From a checkpoint of a small CTC audio transcriber.
Model: arch conformer, moe expert_choice, num experts 32, width 192.
Training: soap at rate 0.0031, 7500 steps, batches of 128.
Data: trained on strings of digits, spoken by a formant synthesiser in many voices, 39062 training examples, 24.6 epochs.
Rows from block 3 of a small CTC audio transcriber, named by matrix and row number. Rows with one number within an expert belong to one neuron, the router's apart. Each number is 200 + 40 x the weight over its row's rms, rounded and kept within 0 to 999. All counts start at 0.
Before each expert's rows are labels from the 100 clips, of 14976, where the router gives the expert most weight on average: "loudest band" is the band of the loudest frequency at the time of the peak. Only what is clearly more common there than usual is listed. The data: strings of digits, spoken by a formant synthesiser in many voices. In brackets: how many of the 100, against the usual share in percent.
# router: router (model.blocks.3.mlp.router.weight, 32x192, trained with AdamW), inputs 0-95
# gate: expert gate (model.blocks.3.mlp.gate, 32x96x192), inputs 0-95
# up: expert up (model.blocks.3.mlp.up, 32x96x192), inputs 0-95
# down: expert down (model.blocks.3.mlp.down, 32x192x96, transposed), outputs 0-95

# expert 1
loudest band: 250 to 500 Hz (51 vs 24.2)
router.1,209,106,152,194,177,270,159,149,191,141,225,220,193,155,187,250,168,232,193,207,246,183,237,233,229,276,162,165,197,158,166,234,196,213,269,194,173,209,252,177,180,290,214,184,149,212,230,145,162,257,213,176,189,186,236,166,218,233,146,205,214,225,172,243,222,157,179,219,201,162,247,199,194,299,188,186,179,150,268,190,172,202,134,174,137,202,149,191,227,264,217,224,236,214,182,245
gate.7,180,246,187,182,185,172,276,244,205,229,178,178,224,228,204,157,190,164,174,208,138,176,206,182,268,190,181,211,262,118,216,127,204,109,186,240,232,203,228,176,195,147,147,148,250,260,162,255,158,187,203,218,199,226,187,169,214,164,217,122,200,199,187,211,149,261,169,225,188,177,203,266,228,219,204,201,167,247,223,159,319,189,251,214,270,219,175,226,207,253,225,256,236,236,182,155
up.7,188,253,166,172,189,225,240,227,235,222,161,205,230,197,181,164,191,164,180,232,126,195,216,187,249,197,196,196,218,157,221,115,200,154,205,227,205,175,212,162,200,158,203,123,245,257,209,239,139,195,189,159,162,225,200,161,211,196,215,179,207,204,149,191,217,253,167,191,185,178,196,280,203,234,225,224,160,262,225,194,299,222,226,224,307,179,182,219,250,263,231,254,235,195,194,180
down.7,186,179,133,91,208,237,210,262,196,190,197,230,151,165,162,217,194,262,292,208,160,195,267,160,242,243,133,129,170,221,170,160,188,151,242,254,200,186,189,93,176,172,212,254,184,211,225,221,172,185,220,174,193,192,247,209,244,248,151,126,223,225,196,206,216,273,193,282,240,187,177,148,225,161,190,168,211,226,205,204,242,249,228,212,209,270,171,184,204,273,147,276,173,167,189,205
gate.8,171,218,158,176,182,221,191,236,178,133,195,146,200,271,243,217,227,135,277,184,175,191,257,185,222,207,226,225,268,198,244,151,142,188,181,204,153,164,184,268,236,150,167,194,169,152,159,259,167,181,208,325,270,168,172,172,197,187,186,133,128,148,213,129,125,278,252,167,198,211,217,217,172,187,171,196,205,153,184,238,292,232,128,189,185,267,205,151,224,217,120,158,176,238,199,174
up.8,166,154,247,146,225,177,221,210,215,220,165,219,205,232,207,228,171,148,182,150,234,156,196,122,178,192,127,137,156,252,220,198,203,235,174,241,160,242,200,140,247,198,184,202,238,211,236,259,220,180,195,141,159,208,274,225,191,187,246,191,170,191,292,184,156,175,144,203,237,191,142,221,286,209,145,153,246,214,228,198,170,183,252,190,183,193,163,261,157,157,238,181,195,174,235,228
down.8,129,207,229,151,182,205,116,207,273,155,213,141,231,147,182,252,293,205,169,225,204,229,170,242,193,189,248,150,144,124,154,185,217,146,225,265,210,185,188,173,264,219,202,205,207,272,146,203,166,151,194,210,204,192,125,182,188,148,194,190,137,175,186,105,191,247,150,175,173,222,206,182,199,279,169,227,175,192,230,215,182,266,191,189,211,266,192,203,194,161,232,228,215,135,145,181

# expert 25
loudest band: 250 to 500 Hz (73 vs 24.2)
router.25,176,176,207,171,181,210,251,259,182,266,250,220,196,252,158,136,245,220,226,224,231,193,149,261,211,204,208,154,120,241,185,188,268,267,230,216,193,206,224,136,161,127,153,259,132,208,114,179,216,207,294,218,193,207,217,248,235,233,189,184,210,187,133,157,194,241,193,255,242,233,180,180,241,195,195,177,176,259,166,146,136,210,171,178,191,150,178,190,161,229,140,222,138,151,262,236
gate.5,243,224,138,219,257,268,204,177,187,175,233,226,241,144,220,193,163,198,190,146,197,184,208,175,176,253,261,175,275,182,193,136,142,122,178,213,188,211,222,174,184,289,174,165,213,218,231,188,174,184,213,166,215,231,208,222,270,180,221,238,246,179,200,283,245,174,218,196,210,102,197,178,256,191,177,290,208,186,154,175,233,252,167,185,199,244,235,210,232,191,162,146,260,206,152,142
up.5,205,273,193,225,264,159,211,196,250,189,255,177,232,140,194,276,157,190,166,164,215,193,216,155,209,199,183,166,245,201,174,153,142,194,198,222,152,211,218,126,126,309,178,173,216,212,245,165,217,190,226,173,246,242,157,199,225,196,190,296,203,218,231,289,291,183,225,208,204,177,253,110,186,191,269,305,184,199,165,124,238,203,239,148,183,217,147,195,218,224,181,192,244,159,122,131
down.5,179,214,118,197,172,248,242,212,182,209,193,171,222,252,256,200,203,218,181,217,282,255,220,251,131,215,180,156,158,218,210,216,200,232,204,177,119,210,216,154,160,180,156,203,159,240,191,239,209,251,242,253,224,197,192,226,215,168,210,147,278,216,194,176,226,190,261,233,253,259,196,109,238,169,159,184,207,175,205,198,163,176,198,156,98,214,147,246,210,240,176,208,136,163,262,225
gate.6,211,196,228,163,249,242,226,165,242,165,141,207,185,169,298,246,186,172,161,144,153,209,191,114,143,206,228,195,253,233,214,160,170,147,109,178,228,184,207,78,272,270,199,134,266,192,163,193,207,215,148,172,138,155,223,224,202,118,202,214,248,163,299,235,180,160,207,165,134,190,182,179,214,216,119,206,213,175,264,221,169,179,212,247,251,205,208,238,303,169,245,239,202,276,172,199
up.6,204,190,239,166,257,240,196,204,182,226,199,172,246,250,233,279,160,236,172,158,132,260,168,202,147,187,145,153,176,206,144,185,138,176,193,249,208,158,181,127,187,187,174,189,224,108,166,162,198,181,140,126,227,205,233,194,232,94,198,232,207,263,200,199,188,196,203,117,144,112,216,236,232,237,168,128,181,208,194,236,212,213,191,240,148,221,250,215,231,161,224,194,240,215,208,173
down.6,202,131,211,157,138,189,210,251,217,160,125,217,146,226,223,238,219,185,255,276,192,172,279,163,188,222,211,239,187,217,206,183,166,120,154,163,139,162,158,162,211,175,194,185,161,212,160,280,206,214,205,190,179,217,257,209,252,228,194,144,128,147,180,106,183,272,147,196,248,187,174,138,189,295,203,206,149,248,281,158,240,232,203,213,183,216,212,245,193,199,139,301,127,265,222,208

# expert 14
loudest band: 250 to 500 Hz (52 vs 24.2)
router.14,140,264,194,264,179,140,215,219,188,170,214,211,232,218,223,175,206,252,184,206,222,240,265,133,191,161,203,173,180,233,183,208,165,251,175,195,233,131,183,116,191,157,130,119,177,180,209,228,205,206,232,223,198,251,168,129,249,265,267,277,209,148,274,280,288,243,217,213,224,207,191,118,203,149,221,138,206,237,155,260,178,216,229,199,178,155,201,199,147,136,195,204,211,191,161,207
gate.5,169,211,215,190,201,237,158,250,166,137,205,254,210,191,250,125,224,243,207,181,226,158,253,203,127,245,245,235,244,222,287,215,266,216,202,144,200,223,240,248,237,210,122,178,325,196,132,201,237,178,212,177,263,186,128,217,135,145,241,236,215,207,185,178,121,161,112,179,255,230,205,190,171,259,140,194,191,128,185,155,178,163,195,204,163,192,239,257,141,174,184,169,290,241,249,207
up.5,261,195,204,196,243,229,224,207,207,215,190,183,201,215,138,231,163,136,223,164,119,200,180,192,262,221,140,198,228,173,122,171,177,119,196,258,207,186,162,184,126,207,254,214,142,141,220,165,163,183,200,207,144,226,226,208,229,151,126,127,160,273,223,191,217,257,245,204,234,191,196,235,243,142,235,197,178,178,235,229,268,281,217,219,200,271,192,146,220,195,185,155,135,162,144,168
down.5,161,189,168,229,236,278,236,199,160,149,206,230,204,256,131,190,186,168,275,177,154,290,261,202,214,287,233,189,186,195,191,180,177,260,244,207,224,225,177,220,170,245,165,150,150,283,147,145,172,253,198,270,232,229,199,238,234,198,204,224,208,180,123,179,205,204,168,145,210,135,149,216,172,246,251,238,158,240,220,216,174,235,107,127,200,230,179,98,185,199,231,166,227,198,208,251
gate.6,202,161,213,166,177,296,188,200,149,161,230,214,232,198,178,189,187,196,196,167,181,148,220,220,167,284,238,256,210,191,181,209,227,211,200,231,211,245,220,265,142,236,174,281,217,193,232,171,161,182,142,135,221,207,159,257,189,206,150,161,229,248,258,103,189,200,123,232,208,196,209,213,177,256,114,164,164,148,173,117,235,261,217,236,240,229,206,278,148,190,218,228,165,206,264,169
up.6,166,199,198,185,189,221,181,213,164,257,218,154,125,132,222,241,272,198,179,157,222,194,169,136,194,265,180,186,230,125,257,147,161,237,154,157,184,219,222,201,189,269,240,209,194,233,200,237,152,205,248,266,186,212,177,202,266,225,185,201,237,174,178,161,152,208,162,172,125,223,204,190,126,191,195,187,216,243,163,198,186,234,253,265,209,217,216,241,221,263,171,246,177,165,165,206
down.6,216,276,220,252,239,204,214,200,179,210,111,183,278,208,178,232,179,284,64,203,165,162,156,159,222,231,167,159,131,234,183,215,227,227,263,235,143,146,245,229,200,196,152,141,221,160,202,190,99,256,224,164,158,205,157,221,163,184,220,202,170,163,214,246,238,215,167,219,156,176,162,150,161,238,166,169,196,152,157,208,208,156,211,225,193,179,232,190,277,178,192,140,186,209,194,221

# expert 6
loudest band: 500 to 1000 Hz (41 vs 14.7)
router.6,247,169,185,190,140,255,157,269,190,172,170,228,227,206,239,241,158,217,267,217,200,246,267,163,128,198,199,206,205,161,208,220,290,196,183,168,198,183,166,199,200,188,159,227,181,198,235,261,181,165,212,247,200,192,193,191,221,178,230,185,240,147,142,140,239,197,177,234,267,265,202,241,224,234,144,163,165,223,236,138,165,172,147,163,256,167,141,203,140,164,188,228,182,223,209,260
gate.5,202,241,106,189,223,140,188,121,189,286,218,221,203,148,242,207,163,245,172,126,216,170,201,213,215,273,148,224,209,269,227,127,222,183,223,208,184,255,245,149,222,195,213,224,280,303,138,159,184,235,203,165,193,201,175,188,151,142,169,225,245,264,159,215,187,243,223,149,217,155,218,185,230,158,166,257,244,180,156,161,154,252,242,231,261,296,246,223,183,204,259,164,210,186,226,178
up.5,191,192,190,225,162,207,137,174,163,226,252,183,166,229,250,261,174,253,241,251,177,175,238,201,183,125,253,217,186,162,270,204,253,222,197,195,193,205,256,207,246,83,153,203,204,230,202,252,213,250,161,226,191,241,244,188,189,233,259,222,234,139,176,196,255,197,193,193,230,238,196,175,149,161,174,179,190,173,208,200,174,219,176,216,205,184,107,267,220,229,184,220,165,170,248,260
down.5,244,243,181,208,240,185,195,235,183,193,167,245,196,194,183,211,72,179,175,180,193,171,178,251,223,167,170,221,159,211,142,206,230,204,223,240,183,144,212,190,150,148,177,230,216,192,241,252,181,313,175,212,172,215,209,215,238,184,209,264,189,221,136,179,177,251,242,236,252,198,67,162,201,199,228,205,162,280,172,159,222,237,80,183,231,237,159,162,125,266,190,177,224,194,132,222
gate.6,160,188,189,117,204,220,213,167,175,174,231,188,155,250,270,157,205,195,195,218,186,234,229,193,128,161,207,227,211,143,185,170,188,215,224,205,215,245,162,260,95,151,149,253,190,163,251,167,153,144,220,208,284,185,132,202,286,191,209,131,166,232,186,155,92,234,209,269,226,159,208,252,186,226,173,170,187,178,177,186,233,237,191,204,214,258,259,136,185,153,200,191,192,181,260,226
up.6,211,218,197,249,198,138,210,203,259,248,154,245,211,156,140,225,203,207,176,167,251,171,148,170,241,273,180,172,203,235,170,230,193,143,170,175,160,179,201,124,296,221,266,175,206,225,171,207,250,259,182,185,118,241,270,219,159,207,169,264,242,204,209,235,310,167,204,146,181,194,209,155,238,154,235,247,224,221,201,184,138,203,243,209,167,180,179,246,265,266,173,198,198,170,213,145
down.6,246,211,294,245,253,92,167,153,264,192,163,209,267,199,118,191,222,126,213,232,143,223,164,201,258,172,201,141,154,198,201,221,206,156,186,192,227,166,204,187,237,162,268,146,110,109,145,207,200,173,119,150,159,190,228,223,163,209,179,246,178,155,293,248,245,188,149,185,173,214,186,169,220,198,216,168,177,172,249,231,181,195,283,250,213,155,193,190,218,202,166,202,202,150,179,229